python train.py --train_examples=78125 --input="log_mel" --win_length=400 --encoder_mlp_ratio=4 --latent_channels=16 --decoder_norm="batchnorm" --decoder_activation="gelu" --decoder_blocks_per_level=1 --optimizer="adamw" --lr=0.0015 --magnitude_pruning=0.7 --warmup_steps=200 --weight_decay=0.09
Rows from block 3 of the encoder, named by matrix and row number. Rows with one number belong to one neuron. Each number is 128 + 32 x the weight over its row's rms, rounded and kept within 0 to 255. All counts start at 0. Numbers have three digits each. After the name is the row's rms in percent of the matrix's.
# fc1: MLP up (encoder.blocks.3.mlp.fc1.weight, 768x192), inputs 0-191
# fc2: MLP down (encoder.blocks.3.mlp.fc2.weight, 192x768, transposed), outputs 0-191
fc1.7 108:192081128128128128128081128128128080128128128084128128128128084066128128128128128192128128128128128128128181128061128128052034128128090128128128128128128128128128128128194128128128175128128069128128128204128128128128128128166128128128128128144128000128128177128128055128128128128128222128064128128128128128128163128128128058155128128128070128085128128097128087183128128068058255128128128182128128128128079128128181128128192128128128128128157128128086128176128128128128128128128128128129128128128128128128128128128078128128187039061128128128128128128128128128077128128128057074
fc2.7 107:128128128015128128125128128128128062128128078128196128170128128128128128107061128128174128207128082128128128169128128122128128128160128128033128128128128128128128128128128128128139128128202128136085116091128128128054094128106160128128128128128184229067128128128128128128128128171128054128239128128145128128109186200128128176158128128128128128128128105128169128128128128128128130177128128128128128128128128128179154103128174128128255128110128128111128075128128128185128128128128128128182128205128128128128128128128128128128004128128108173211128128128166128128128128128168121052
fc1.8 092:128070066128128128128128128071104128101128128128177179128128128128128128128149202047128128128128128128128073128053172071128128207128128128161128128128128128192128128128128128128184128174142128052128187128128200059086128128128128085073128128128184051128228168128128128128128128042181128128112128128128128128128128112029226191128070128128128128128128098128128128128128089128128128128128128128087128128128068089176128128128128128128228128128128044128128128128128128122128128128128128128128128128128128062128128128128068128183128128128066128128128128128128102128128088046109128128
fc2.8 083:115128255128202128128128128128128177219128128128128128128128128128023128128128140128128149137128128128160128128111128128128128128128128128128128128128128128128206128128063128128128128128139128128000217128247128128128108128128128128128128128139128128128128195097128128221128128128128128128128128181128128128128128128128128128128128128128128128128128128079128128128234128035087127128128116128128128128104128128128128128039128128074139165128128128128128206128128128059128128128128128128128128038057128038128128128128128076128171128128128128128128128128128128128128128128128128128
fc1.9 098:189128128128128093128128128128128182130128128128128128128128128128091128160128167128128128128128128176128128128116128128128073128255128128128128128128128128128156079128128128128128181051128128161128128128128128128128128128209128128128172128128193006128076128128128051128128092078172128128128128128128128128128155089128128079128178128128086128128178040128128128056128072128128203128189128128051177073128128167128128128128128068194128128128090232128060193128128128128044128156064167185128128128128195128128128128128128128101128128128128128128163147128155128128128128128064128128
fc2.9 095:128128197128128128128128128128096128128224128041128128128128128128128128128128128128128128128128128128128128128128001128122060128128128128128128128141128128128128121128150128128156128128128113128128149098128128144172069128128128019128128141143128043134128128128128075131000128128089128128128128048153128128128128128128128189128128128128128128033113128133128128095128128128128128174128098128128149128034128128128128128128128207128217128041128194128128043128211128128117022128127128041128054128128128128128128128066128128126128128085128128128128128128128128113128128128128128128
fc1.11 108:128097128090128128128052069185128128185128098072128128128044128128128128128128128097068128128128128154128128128060128128037128194181128187128128128128128128019128128128128213128046128080128128128128205176184128128128128128128166152128128128128197128091163128084128128128128128128194128128061151128128044128128128128128081128128128101128128128026128128128086128128128128128128174128192128128128128128128128128128128063128178048084128128128128128128128017153128128128128128128128128128128128128128128051128128128128081128128128128128128169119128128128128069128128088062128128078
fc2.11 116:080128060128128128128128128144110079128128128128128128128182128065108128104128074114106128133128128128128159166128227128128210128132128128128112128128128128188128128128128000128128057128164150128214128128035128128077128195128128128128128128128128116128128072113128128128128128159128128128176128099128128057128128128128223150128128128128128128189128128128128128238128128078128128128128128128128128128196128248128168128091128128128120094196128128128128158093128048128175128138199064128128128203128128128128128043158128128128128169128128165128128128103128128128128128128128128128
fc1.12 106:128128073152128128036128128128128151172128171128128128233040128128128128159128128128128128128128223166128128128090128128128128079128055128128167128128128208128128128128128189128128128128128128128157128062167128128128128128128128128128152046128128071128128128128128060128128083128128128128128128128128160128128128128128164128172128128087066128128060053128128128128128128214080128128203151128128128199090174128229093128186128128128128075036128128128083167190128128128128128128160093128086158128128128128128128175083128128070128072100064128128128128182128128128128128175128086128
fc2.12 116:128128165128128128128162128186051128172149128224088128128128128128128128128128128185128128128212127192171145128128110128128128083128128128081128128128128128194128128128110128128128128128128128128128128208128170128143174187128128128128138061128128193128249128104128128128128128128128128115244189200128066072128128141175030128128128128128128128128106128142098128184128128128128128156128143179128128176128119128128128128128128068077128128128128128084086128128128128128128128128225022128128146128128128126124128012128128128128128202072128128128128128128152128151128090128128128128
fc1.13 098:128128069128128128128128128128128135128128128057128128128041053128128128128141128077128128128128128128128128179128128093132092045128128128128128163128176128176128128162128128128128094128128056128128128128128121070028128128128164128128112128205128128158128128128064106071083128128128104111128128211128128128128067157128128186128128128128128174025153128128128044218128128128128128128128128162128128128128128188255128128128128128128214128102091128128128108128128128128128086128128199128128128128128128128051128128128128081128200128064128128128128128128128128128128128100128071128
fc2.13 076:128186202128165128128128128243166128128093063128128128128128128224128128128128062128128128128128128128098150128000128128128128059128228128128128128128128128128128128112128128149128128128128128128248128128054128128128126133068128128111128181128128128128106128128128149128128128128116128126128128128128128128128128128099128128128160128128128128128128128128214128128128128128090128128116103128128128128128168188128177128128128128128128162199128128128128128128128128128128175128128128234128128095128233128128128067128035128128128220128128128132128128194128038128128128128128187128
fc1.14 110:128048128035164128128040128128124128128058128128128128093128128128128190128128128128128128128128128128128073171073154128128128128128101128128128103101128128077069128083128128101146128128128128128128128189196255128128177128128171128128128128128128128128128128128128128128171128058212128128128128128128128128128183128101128128128128128128128128128128071214177128060204128128128128128128128065074128128128128128096128068187179128096128128128128128085076128093128137084128128181075128128059128104128205128128128128157128065095183044128128201128128128128187128128128158128128128128
fc2.14 128:128147081059128128068128189128128074088128104128128128128251128128128087128113095128128082128128067128174128063128128128128066128128180128091128128132071128128160056128128084128155128128178133128164128128116128128106179128128128128128128078168128128128128128111103128128128128195111128234132183128128081128156104128155195128128174128128128128207128128125128201128058128128167128128128128128128128128190191207128128128038128163181128033128128128179078191128128128146128128073198090128128128176184151128121138128128128128094058128128128128128128128128128128128128128128128128128
fc1.15 104:078128128128191128152128128128040050128128128066223128128128128128128158097128128086128128128000128103111094162128128128173128128128128178128128128178210128181086128128080176128128128188128128128128166128128089088020128070128128128034057128128128080128128128093128096128180128203128128128128128128128128128128128128128209128085128171128128128120164199128128128128128128235128128047128189128128128128128128128128128128128083128128128128128189128128128128136077128162128168128128128142128128128128148209128128128128102128186128128128165128128128128128128128128128128081128173128
fc2.15 092:223068128155128128128128128128128128128128128128128128128128128128128119128080128096096163128128128217128085128069069128227128135128128128128128024128128128128128128128128128128128128198128128131128128128057128128128128137128165109146025128128128141128128099128128128117128128128193053122128070128128128128128128128093000148128128128115128128128128128128053128074128128128128128128128128128128120128128128128128185078128185128128128173128128128128175128119128128067128046128128128128128071128099128205128128219128128128128128128128128128171052128075128128075128181128128155128
fc1.16 101:128128128128200202103128201128128128128128128128174128128128078128079159128128203128128128128128128176223128157048128128000128128157092128128197198128174128128128128177179128128128235128128128128128189242163128086128128128128181128022128128161161128128128128128128040128102128167128128128128128128128128128128128128128204128164128128128128128128106066128128183214128128128128125194128128128128128153128128128128167128128128129128108128128157128128128128128128128128128111128128128128128128128211166081128128128164128128128128128128128128128128128105128128128128128082193054128
fc2.16 104:128128062079169128128128128128128105128128128128149128128128128128139172181067128128201128128128144128128128128054243128128128128128037128247128128128188128128128111045094128068112094184128068128077148080128074108128128116128128128128229128180128152128128128128128171128128128128128134128128128128088092128128090171066128128128190128063128155128128128128143128128128128173128066128128128183128128128128105213128128236128234158128128144128128027128128128128128203128128128128158128128128128128128128128128128128063130128126128128146128128128128128153128093128128128162128128128
fc1.17 092:128128128128106128038128063128128128128128128128091125144128184128128128128065128128201128222128128128128128128128171128128128128255128128092128128128128093128128128076241128064072128128105128185084128070128128128081128128103128194155128072128128128128128128128128096128128128128128128128128128155128128128190128128128128128128128084053128128128182128204128128128213128128128105091064128128191128128105128105185128128128128128073128128128128128128128128128128128128063161128128086157051128128128128128128128128095128128086128128128048203128128128156211128128065128173065128078
fc2.17 105:128157128135128098100128128128161128219196128128106128128128028128062139128128085059217128128093128128174078128128128128115128128128128128128128128128128128128155194111128128109158168063128128128128128083131128128178135195097149125128128128128128128082128167109128128128128128134128128000128083162128128128195202128128128128128128128128128200123128114128128128046148128107171128180179242106128128080082128128128128128128128149097128158128134235083128128128128206050090128128128128128128128128128128183128128077128050128117128137128128128128128128195128148128121076128128163128
fc1.19 086:241128128128108128128128128165012128128128128128128128128099053043128128128128157128128128128128128128051128128185128158128128128128128128128128128097081128128128084128159128128128157128128128128182128128155128128128128085099128062128066128175128012128109128128061128128128086217128128128128128128128128050128128128177128190091128061128128128013128128227128070128128156128128128128128128128128128128128128128128128128128128128128128151128128128128128128221128175128128128128128177171128128128225128128128128190128128128128128128128128128128128128128128128222128128112128128032
fc2.19 075:128128128128128128128128063128128210128128128074128128128156157128128128128050128128128128128128128221193128128128128108128128230128128128128101128128178193128128128126128128128128128128128128128128128128088255128128128128128128128128112159128128128128128128128128128128128113128128128128128128128128133084128128128128134095128028128128128128128128077128128128128128128128127128128046128128128128135172128128128128128024128000128074021196063128128128128128128128128156156128128084066128128181056128128128128128155128128128128128176128061016128128128128128184128128128128128128
fc1.20 109:128128183128100128128128063128115079128128065128115128128128128128150175128074149128128133128128220116128128128090128128128128207128128160128128128128128128102128128099218218128128128128110061128128194128128128128128168128055180104103128128128128128095090128086128128128128128047128111128080128128158076059128128128128128128098151128094128209069128128128082128044128128179128128128158159101128128128033128128116128128128128128128128095128128232072128128128128128196050128128128163128096128128024128145128128152078128128128068128128128128128128128174128128065128128037176128128
fc2.20 111:128128128128106078128128128128128128128128128128147122130128141128128135113128128128179128195155128128241128128194128128153142128157128128128128128128128128128229020128128123128128199128128128128128128128211030128128128128189128205062103062128146128011149162128128128055128161230128124128201145128128128128128128128198128188128128128128128118128128128181123128128128128128095128128128175128128128128103177128128210128128128128128128128128128202128128128195128088128128128058128157128131128128128128231128128202128128128094128128128128128128171128062128128128128128146128128128
fc1.21 094:128128128178128107128128072128128128128128128128128128170128128128000184068128128128128160128128128128128080128128100045128128128128128128128128128049183128128128128212128203128128187197172128208128128128128128128045128128128082128128128128128128128164128128128128128128128128128128128080198128128128128050193128093128150128128128128128068128128188089215128128128214128128128182128106128188105128128155177128128128075128128128128197128128128128128128128128083128176128128128128082128128128128128116046128128154102128187128128128128128188128128218128128183226128128128128128128
fc2.21 081:020060128128128128128128128128128128128128128128128128128173128038128128128128128128101128122128128128128187128128081128128162128128084128030128128088128049128128128128033128128141128128128098128128128128128128128128128128128128110128032128128128032128128114128169069128167128207189128179128128007128128128122128128128128128128128000128128128128128128128128128128128128093128128136128128128128150128128128128128128128128128128180128131128128203128128128128128128128128128128145128109117128128128110100128128128128128072239100128128181015128128178128128128128128037128128128128
fc1.22 104:128128128128150128050128138128128128128090128087128128128041128186128180128151128128128200128128238156045128089128064128044128128034128128199128128128164128093128128128128128128128128128095128128128128128128128128128128096128128128128082184128128203128128128081128128128051092183128128183128114217128105128128128179128162128179128031128128184128128128128128185128128128102213128128128207128128128128128049128128128128112165128128128128128128128155128128128128128128128128128128128128128198128128128128128128128128059128045098128128036181150128128128128159128089180128128074125
fc2.22 092:086128128128128128128128188128182128128162128128128086128128081128128128143128128128128128046128128128128128128128103128105128062128128128128168128128036062128128128128108128078128128128208128158128128128128128128128187057128128128063109128128128050128128128128128128128128128128128128128128205128128128128212128195245128159128128128128128135128166128214067128012128128128128128128227185128128128171122128128128128128128128128085128128128128128128128128128128007128110128128128069128128128128128128128128128116128202086146128193128128128251117097128128170128128128128128128065
fc1.23 090:128128128085067128128128128128059128128128024075154170128068128128128169128128128128128128128128205128102079187128128095067128196128128128128128179128128101128089157123183128128083084128128128128186222128128128128128128197128219128128128128204191128128158128128074128128128128128128128164128195128128128128128184128128128128128128128040128172128128128128128128128128128128128056128128128157128071128128128128128128188128205111128128087128128128128128039128128128128213128128128218173128128128128128128128128128128128171128059128128128201128128128128128128045073200128128128128
fc2.23 093:229114128128134128128128128128128128128106186128128002128128162128128128128183128128128128128128128160128128057128128128128051087128128128079128128128092128128144128128128097128128128128128128128128128082128037128128128128128128128128116162128128188128128128128128103128201128225086128128128125162084124128089128128092128183133128163128128128089166054128097128012062128073106128128128128128128128128128086097116040128110228187128134120104084128128128128128128128128071128142128075054128058109199128128128007156128128128128128128128128136199128128098128128128128128128128128128
fc1.24 100:128128096128128073128128128128112128128128082061178128128128128029128128128128128128073198128128128128086128176128128113128128128128128175062128128128128128128128165128128159128128128128128128128128217092137128170128128128128185128054128128166202128128128128128194128128128128063194128128128128128128203188128195128128128182128128187104128128128128128200128081028128128174154128167186119128217128128128128128128128071128128128085106067128128128062128128081128128128128128128163128100128043128128128128128128104128128187015128128128128218128128128054128128128076128128128128128
fc2.24 094:128128128186201128128163128128184128128128110128128128128213184105128077128163128128128131128128128128128087128128128132128128128128128128105128128128183034128128128128055128128128081128128111128128075128048128128128056064128101128146128128128128128128197128128128128128128128128128128128161182128128128128128100074073087128212128226016128128128240128128128128128128163170037128128128128184128128087039128217128128128128128193101128128128133128128211128128128128196128128128177128128128135128128128159162128128191128128142128128128128128128110128128030128128092128128128128134
fc1.25 089:128128128128128105104128128128128107128128128128128128128128031128086243128128128113128128128128214128128128128128128064128128090128128128128128128128084128128128128178128128128079128128128128128128128128128128107128220255128128078052082128128128066128063128128128061128069124156128128190128128128183128128128128128128128103128218128128128128128128012128170128128149128128128128128096070171128128067128091173128128128128244209128189128197091128082088128156128128128093128128128128128171128128128128128162120128151154043128159128100128090128128128090128092128128128128128105128
fc2.25 086:128227128128128102128128128128082128128128128128128065128151109069221128128128053188128128128128128128128095085128125074128128152128128151050128128128110128189128128056137128203128146128128128128128069128000035128128128128130128128089128128128128128128128128128128128128128187128128128067128128128128128128192128128141128128128128128073128054128128128141128128128128128128128128128128176158128159128128128128142128128128128157128128091128128128219128058128128096128128128128128128128096128128128182128073179128128128170128128161128128088008255128128128128153128192178128128128
fc1.26 094:093128093128211128128128128128128128128128128128242128128163128049199216099128128064128128128128128128128128128128128128128128128128158128128170128068160187128128200080128128128128128128128128128128128128198128128128038128128128128037128128190128128074128128128128128128128128128178104128128128128128195128128214128128128128066128128128104128128128128128128128128128128178128128183212128128232057128068128059128128128128051128128171128128128128128128128128128204128128128128128128128128128064128128128128181128128128183128128128128128207128128128128128128087115193128175203075
fc2.26 096:128128067126128128128128128129128133128128218128128096163165155128128128128128092128128128128128067076128128128109128128128128128128210128128128128128128135128231128128128043128146084128128128128128128128092059128174128128128128128128128128128128128128128075128128128128128159128176083088128017151128197128128128042128128108098128128128128128128128128128083128058128128128128111128128128128128160128077100128041128128068128250046128128128128128165217128107128128128128179128128128128128088128128128232128197128063142128128128131128128128145085128128078095247128128158128174128
fc1.27 088:211128128128128128128128073128162074208128128035184184128128166198121128085128128128152128128128128128128047128058149098128128184128128128128128128059128171128065128128128128128128128128128128060128240128128128198043128128128218128128115100128128128108128128050128128128175128069128091128128128128180233128128128128128128128128128128128128128128128128244180128128128128128128097128128128128128128194128128128128185128128128128128128159128128128188128128128128039128128128128128128128128128128128205069128128128128128128128018128128128159102114128128128128128128128128128128128
fc2.27 083:128128128128128128128128248215128128128128169128061128128128128128128101085128128128168128128128146128128128071106128128128101128128128062128099083111128128128128204185128121128128128128128128255128128125128095128218128128128128128177128128128007128236128128128128128128063128128128191175128128175128143156128128128128128128203136128128128063182128128061128128161128128128128128128128128128128128128128128128038195128128017128128128128149128128128128128128128128128205128147183128128119073128128128128192128128128165128185128205128128128128128128128128128128128120178128128155
fc1.28 088:172068128088128036128166128128128128128128128128170128179181128079128158128128029059128128173087128022128128128128128128128128135219201160128128128128128048128128128184128122128128076128087128128128128128128128128128011071186128128128128128166128200128128128128071128158128076128119128128128128128128128128128128128128128128128128128107164128114255128071128128128128098167128128128128128128156128067128128128128193128084128128128128128128128128173190128128128128128128197194128128128128088075128128167128128128069128128128128128128128128128128128128128128025128128102128128086
fc2.28 073:128128128128128128232173128128128128128128128217128128128128128128128128128128091128128128124128166128233139128128128128121128047088128038186128128128123128128128007128128128128128128128176128128195047128128128063142128128071128150128194128128128098128128128128128082128128128128128128161128128128128076192169128128128066032128128190128128128128128090103128255128128128096175128128128128128128128128128040128128128128128108128128173128128128128128128128128128119057128128128247128128128229128128128128128128128128128128128128128128128128162128194105128128128128128128128128128
fc1.29 101:128128128128128128061160170128128128128128128128128128128000128128128128154128080128128128088068190128128112128128208128019128128128128115128128128128128128128128128128128128186070128151206120128128128128140192128032128043054128128128128141173128128128128128128128128163128128128128066128113128128128128128128128128130128164128128128128094151128128128128128095128128128171207188128166128128128128128096204128128128128116196166128128049128128128193128128195070128128128128064128182128163095182070128128128101128128128128128128128171128128096128102128218096230098128128104128062
fc2.29 089:128128092132170128117128128128189128081128128128128156128108128147167128161088128128118128128128128104128078128128128128249128219128216128171128128128128128172060128040088128128128085128128128128146128128128128128128128203128128037128128128128128128128140080157087226128163094036128128128128128128128128128128128128119128128128128118128177128128137128050158128159128128169128013128114128180076128128164078125137128128128185128154083128148158067128128128127128174128154128128128128128177128128128059128210212066072128157128100128128181128128041128128128128128128128128128128128
fc1.30 104:128128128128128128128128128128128128081128128034128128128083105128128128128047128128192128128128248044128128128128128128161067128111128181128106088120128128128077178157161128128128128128128128114128128128128128128091188194128128128128068128128175128128076188128128128128075128128224082128128128128190128128128128128128128128128086061128128222199128128135128128054225128201186128128128128098128128128128128128184128128128128128128128128128128185167128128128161128172128177128101128128092128128128168128082044215128128128128073064192081128128146128128128087128128128128128128128
fc2.30 108:213128148148054128113128128006128128162177128128128107128092128128128128092128128097186087128128128109128128128128128096155128128113000063128128243057128128128202087128128128128128191128068128079132158128128158128227128128128179089128128130128128073128128128128128128128128145103128201204128128028128128128096128100100058080128128128128128128096145073128049128128114176128128104128128128128183128128068128128128182128128128128128128129106128128128128181113128128085176128128128128128128128128087128128103128128128128128128167128128128128128128128147073128128128056128102128128
fc1.31 104:128128128128128128175070128128128128128128128128128107096049128210053128128128128090128188128162060128128128205118128062128128083128071162091128128128156128184128128128128128128128128128128128178128249128128128128128128128050128128050128128128206128113128162114173043128088128128163128188128128128128128128128128187218128128128190128128128128128128039128128128128128128128082190128230128128128128128093128077128128128128128128142088128128128128128128128153128181128128071046128128128128155128128128089128071068189089128128128128128128153128128128197128128155154128091128064128
fc2.31 124:128128052123128115081128169128128128080169128126128128128136128069173128128128128128128063128128128128128128128128168170142128128128128128185131128128128128047074165092128128128128097128128128119195128128128091022103092128128128139128235128128092128128112128128128196128208128152088128178128128085128124128128128101034208099185128128175173094159128211128128128128128128128128087128079186128128128128154128128128181215128128128127128128128155034128177128105128128128128128128078174128103189128155147215128128218128137128056122128128128128128128128128128116128128128170051140128
fc1.32 099:128100128128128218128049128128209182128128141086128128128128128128128157128086128079128128128128128128128128128046225128077169128173083128168128128128240163128160128128128128128081096128128128128000228128128128128128128128128128128128128128154087128047171218171154074128089150128128049128085148128128128169128169128128128128193092128128128128128187113198159115128128128128078128128162128128074128097128128128128128095128128058113098128151128109128101039128128128128128190128058128128070128128091128128128128128128128128128128068128128128128128128128128128128128128128128128128
fc2.32 091:128019128128128128128128186153128128128128051128128128128191128128063128128148126128128128028128139128128128184215128128128128128140128128128128128128128063128128154128128118128128128083142128128229128128128078128128128150127128207128128128128050128128128142128128128128179070167128128128128128128086035162128091128121128128128070128157128128128128128128128128128074149051117104128109016128128128128128128128037128128085078128128059128179128121128068128128097080158128128128128181131129128118185128128128128128128238128130164128114128128189128128068128128167128036128128128128
fc1.33 082:128128128128128202128128128165128128128128128105128188070152128084128146167166128128128217128128128128128128128128128128128128128122091206128059128128128132128128034128219128091128128128128128128128128128128059128128128128128128128128215083153128128128128128176128057128162210097102128128052128225128128063128128128204075128079128128091089128128128128128182128128172128128128192200128149108128128128128128128128128128128215128071151128128128128128128207128128134128108128175128128128128063128160128000128128128128128128128128054128128128128128128128049128128128128072128128128
fc2.33 071:128128206128128128128128128128128128188128128128074141128128128128128170128064155128128128128128130128079128179128128128128165244247128128128128202128128128128184128128128128128191128128128128128171128128180166128128128130128174128128037128128098128128094128128128191128108116220128128128128128128181128128128191128128128128059128128065077128128128054128128128128128128128133128128128128052064128128128128057128128128217128128128128128128128239128128128128128128128072128137075189128205128190128128128128128128128128128128128128128098128255128128128128128128128111128128128128
fc1.34 108:128082100128128128120128128230128128128128113128128128128128128226112128128128126128079128128036172128128140128128128128211128128167128128128178128086194128128128128128128128168128128092186128128128128128128175128035128087128128181121128156185128169072044128128128128128156081128128073160128128128093128128128128171128128128128128128128128128128128128220128128073128128128128217157110128128049156128128169202079128128128128040128128086128128128128077103215128079178128128128128128128193156128128128142128128128076128091128128128096068196164128128128130075177128216154128128128
fc2.34 102:191128128128134128128128107041128128128128128128128128128128128108128128155128168128128128128128128128236002128128036128125128132128019115210128134128128128177066128091128128128128128081128128128128128108128128128128128128128131128128128128128128128128141128139128128138128128016128168128180119128108128128154149128128128128047128128128128128128156128128128128128128128076128128128153128128128128128128128035211073128239128128128128128128084128128128128089162128011128085187128128065128128118128055128128128128128045128243128128128128128128128128128128088092128128128128128128
fc1.35 114:052128000128128175185062128128128074128128128105128128167128128063166128128063128091194143246128128108128128128128128164128128137213128213128083128128128128128128137128128128128128170128128128128110166086128128128131128060164128128128128128128142128128096128128144166203128128128128067128128128128128128194096128128128220128121185128128128128128128128128128128063128128128128128128146128128128128150128205047147170128123194192128128128047128128160128128128187067128128112068091128156144128096128128128086128176128128128128090050128059128128128128128128128128128128067128128128
fc2.35 127:063128128128086128127123128128128059164128128065128128107128128128128127128128128081128128128128128224128128103076077128128128128128128128128133162128128128156128132128094128128135186061128128074128128128128128128185128128042128128128128128128168128128128128128171105128128128128158128128128128033144128128128128068128128154128176128203128128128128128128105000128128128048126033128193128100169128128128128128128128068128120094128152128000128132128128074065128128128128128128128128051128128128128128128128128127128128125128128103128128128128128128128069128128128128128128128128
fc1.36 113:128128128116128159058128128111128128128085128128128128128128128128171128128128128128201184128067128128128128194076177079070128128128077148128128196128128128128128043128128128128128128128128128050128166128128128097136150073128172128159177128158128186128128128078128070128128128093128067154128160161128128128128128182128228128128128128128128230128128128128141047091128128200128128128081128159128128128128128128128207128128128128128128128128128044128128128092128128128128128075198128212064128177128128088128128128067128128128083128215128147128154128128128184053128181128206128128
fc2.36 113:128128128128128163128128198206128128128128014128128128128191031128143128128128082174128128128128098128052128128128128091128128128128193128075128128128128128128247128128128128128128128128162128128161128128136065128128128128050109128129128128104128128128128128128128081128128128195088105225128128128128048128068128200211128160128128128128128128128128128186128128128106128097226087128110128169128128128141128184128128063128128128128128037128128128128128128128094105173183128128128109128182128128128128128128128128071128128077128128128106051128128128128068128031128128128128128116
fc1.37 104:085128128128128186128149128128128128076128128103128128128128166020184128128128128163164128175128200128128128128128128128128070092159128193128128085128128128050128204077223128128128128128128128128177128128128069128082128072200108128128128128128128128128037156128128128181128128128128059128128146128128162128128040128128103128128128128128174052128066178128206182128128128128128128128128128128128128128085241107128128128172205128128159063128128128077169157128128128128086128128202040234128128128128128128128128128128128128128128128128128128128128128128128128128128142128128128128
fc2.37 113:134128173128128128128128128099128128128128189128150163146070042255128064120128189054128128128128128017128088128128128128094128128128162069128128128128128089055128128128128128128128128128203105150128128180128195135067121128128145128128128195128211128128128180128128128128128128128140128158100128182157128128128193119128136128135128099128176128128128128090128128179128128128128128121128128048120128128128067128128128128128128128128128189128128064128129128128128128153064176203054128128128128136128128128255139068170090128128151128128128148189128128128164128128176128071128128128
fc1.38 092:128101128128128128128128128128167128128174175128104128128128128084128128128128128128128128128087128128128128128128128128084128128128100128128128128128128128034123128194061128128054128221078128128046128128128153128128128045151128128128128128128128128128128069128128040209128128128128128128128128128167128128128128128128128155155128128128128173128128128128128128202128128128097189128085128185206055154128128128165128055128055128128162128149230128128203071128128128093128128095128128128128128128191128128049128222181128128128128093128128128056160128178128128128128128128128036034
fc2.38 101:128046128113128128128128128211128128128128080087128128128128128128190128128128124128070211094128128128048157128128156128128181128128128032128128128120128166128128128128187128128128144128198143150128128128128128128128128255128161128128128128128128255123177128128128128085128103128113128128128128128128128128156128099128161128128128128179128128128128128128128128128128128130183059128128128128128128128128105128128128236128128128128095176128071080128089128128128128128128128056128102128132128223128128191128128036128128128113128128128128128158128110128128128128128128128128128128
fc1.39 097:128128128057128128128075191197128128169182128074128128128128128128023184128128128128111175072152128128163180128128128128128128135073128128128177128093128128218128048128209101178048128128128128128128128194128128128128128128128128128184128128162128028182128091128128088128128053128128128128128128128128128128128128222128121128128128128128128194128153128159128198128226128128128128071128128191074128128128128184128128128128128105128094128038148128128128128128081128128128128128128128128128128128128184128128128128128128128128128128128078128128128128233128128114128128173128047128
fc2.39 086:128128128009128049128128128100128128128128128128128128089197128128128128128128159128128128128128128034128128128128128193128128128128099224128128128167128128128076128128128128128128128082128128128128128128142128128128128128152128105128128128128128128128107128128128128128128128128128128128128068128209076128200072128128128149128128128128128128101211192128048179038136128128091128127128128128084128160206128128074128128128140128128128128176128128011174111128128128182128128202025133128128128128128128128128092128128177105029128137128176123128066102128202128128128165128128218128
fc1.40 111:128128128116063128042128128128128128128160128128166128128128133128128181128128128164073041128128084123128128207067128046128128128073181128128128128128128128128128128128199128184062128128070183122136115192128128128128204069128128199124128083128128128128108128128128128082128128128128064128050128097174128128128128128128172128128128128128038128128128085128128146128128128128091128082128128128128128067128197128128165128128176069128128087128163175128075128085128049128128128128128128225128128060128128128128128128128181065173181043128128128128205128128128128128094139128128128128
fc2.40 100:128128128128128128128144093128128128128062162128128128088217128128082128128128128128128128128128128058128128188128128128128128128194162128128128022171128128128128140128109128128128061048128128128039128128053093174190128128128068128181179128128024128128081101091128154128128128128128128133128128128128128097084103128128066128128069128129128128128128128219128128041128128128249128128128128128098204128128128128062128128128128128128128088128128232128128128164128197128158128128065128128128058128113128128128128177068128128128128194128128128128099118128141128160128128151128128128
fc1.41 097:128128128128128128128128128128189066128128128128205128128128128128128161155128128128128128192128128036079112128101128128128225128175128128052128193113204128128128128128128128128128173128128128128101128128055128126128128128128128078128128128057128128128128128128128128128128128128128062057128128128128128128128086128128128165082128128128128101128176184128128128081229203128128128128040128128212128128031081128128128140028128209128128128201128128128128128203128128074128154152128206128175128203128128128128107128128128128128128128086128128128182128109128128128128193128128128156
fc2.41 093:128128128128128128181128167128128191128128043128128128000146111074041167138136128128128128128128128128165128128128083128144128112128128128168128128118108054128128128128128128128128128128128128128128128128128032128157128128128128129128128128128128090128128128128146032128128128128133128128065128128128128177007128128158128128128128194128128128128128029128088166128052128093128128128128071128128128071128128128129128128128128128128157128128128128128082138128128128128166128128171128128046128128128093128128078128213128128128137128128128128255156128036128128082128096128128110128
fc1.43 096:120128128091128226128128128128108128128128128128128128189082128128128182116128186128096128128128112128072039128064128128128128128128186128128128128128128128192189128128128128128128128226128128128011128167128128128036128023128069059097000128068128128128128128128128102128128089128128128128128128128128128063128128139022128128128128073128128128128128128128083128128128128128128086128128128076128128128128128128128128128223128128128203128128128128143128128128194128128128128128128128128128128180128128128128038128128059161128128104128128128128128128069128128128102175128128128128
fc2.43 118:088128128164157199128128156070188128128071128128128220086128128128128128128128128128183128128137066153128181128166128120128128128128128119128128128071128128128180128128083128128161205095128141128128128128128128128255128128075138215128170102128128128128128173126128128128071128084128128132071128128128128255045128105128128128128097128128126128128128065123128204128128128074136128128169128128128128101128128006128128070128128128128128128174180128128128177128128128106128128128128127128169142095128128128128128128128128098128128128076128128242181155089128164128128128128128128128
fc1.44 097:065128074118128128128128128128128128128128128020128128128128128038128128084128070021128128128128128128128076214063128128088128128128209128068128148176126181128200179080069128128080128160128128128128217128128128128128128128128128076044091128128242128128128128128142128128128128166128128145128128128128217128128098128128128128128111188128049128160128082174128128128128128128128128128053128055128128128128128128171128059128128128128128128128128128128100128128128128128048128128078128128128155128128128128058128128128128128128128128128128082128161128128128170128128128050078128128
fc2.44 105:140128128128169034128140128128174160000128128128128083128089128144128128128092128128128128128128061128128128105128196128170128022128128128184194128128128128128128128128128093128175090207146128141128128080128128128128128128104128128128128128116128128128128128128128128128128128128128128128128128128128059094128029128047128140129128128128128102128128128128167128128128128128082128185128128128204100084185049152128128128039074128128128128128129168128128128209128171128128255009146053128156128128128172128128128146128128128128128164128128128128128128128128128128128186128128128128
fc1.46 086:216128128078128128128102075128128128053128128159128128055165128128128128195128128169128128128128128128128128128128128128128128128155149128128128128128128128128128128128242128206128196128128128128205128128128128128128255128128128128128128128128128093128057165206111128128209128128077069128128128128128204128128128128128128128128128034060128109128128128128128128128216128197128128128128128128076197128128128128128128128128128231128128128128128128128128128049128128057128128128128128128078128128128128128128128128128128128119128086128128128128128170086128128220102128072060090128
fc2.46 098:128128072237128128128128174128104128128128051078128196128128128128128128111128128089128165081128128128128050182164128128128128060128128156155086128128128014128085128128128128128128128128128109128097128128128128128128128177117128128128128190128128128128128104128128128114063128130128128128034128136128128128128101128128018128128128081128128128052128032128235128128128128128128157128128128128128128128128128128128074128153128153128128178128128128062140128128074199128099255128128169141128128128128058128128171128128128128128128128060128128159128128109128128128128106128149225128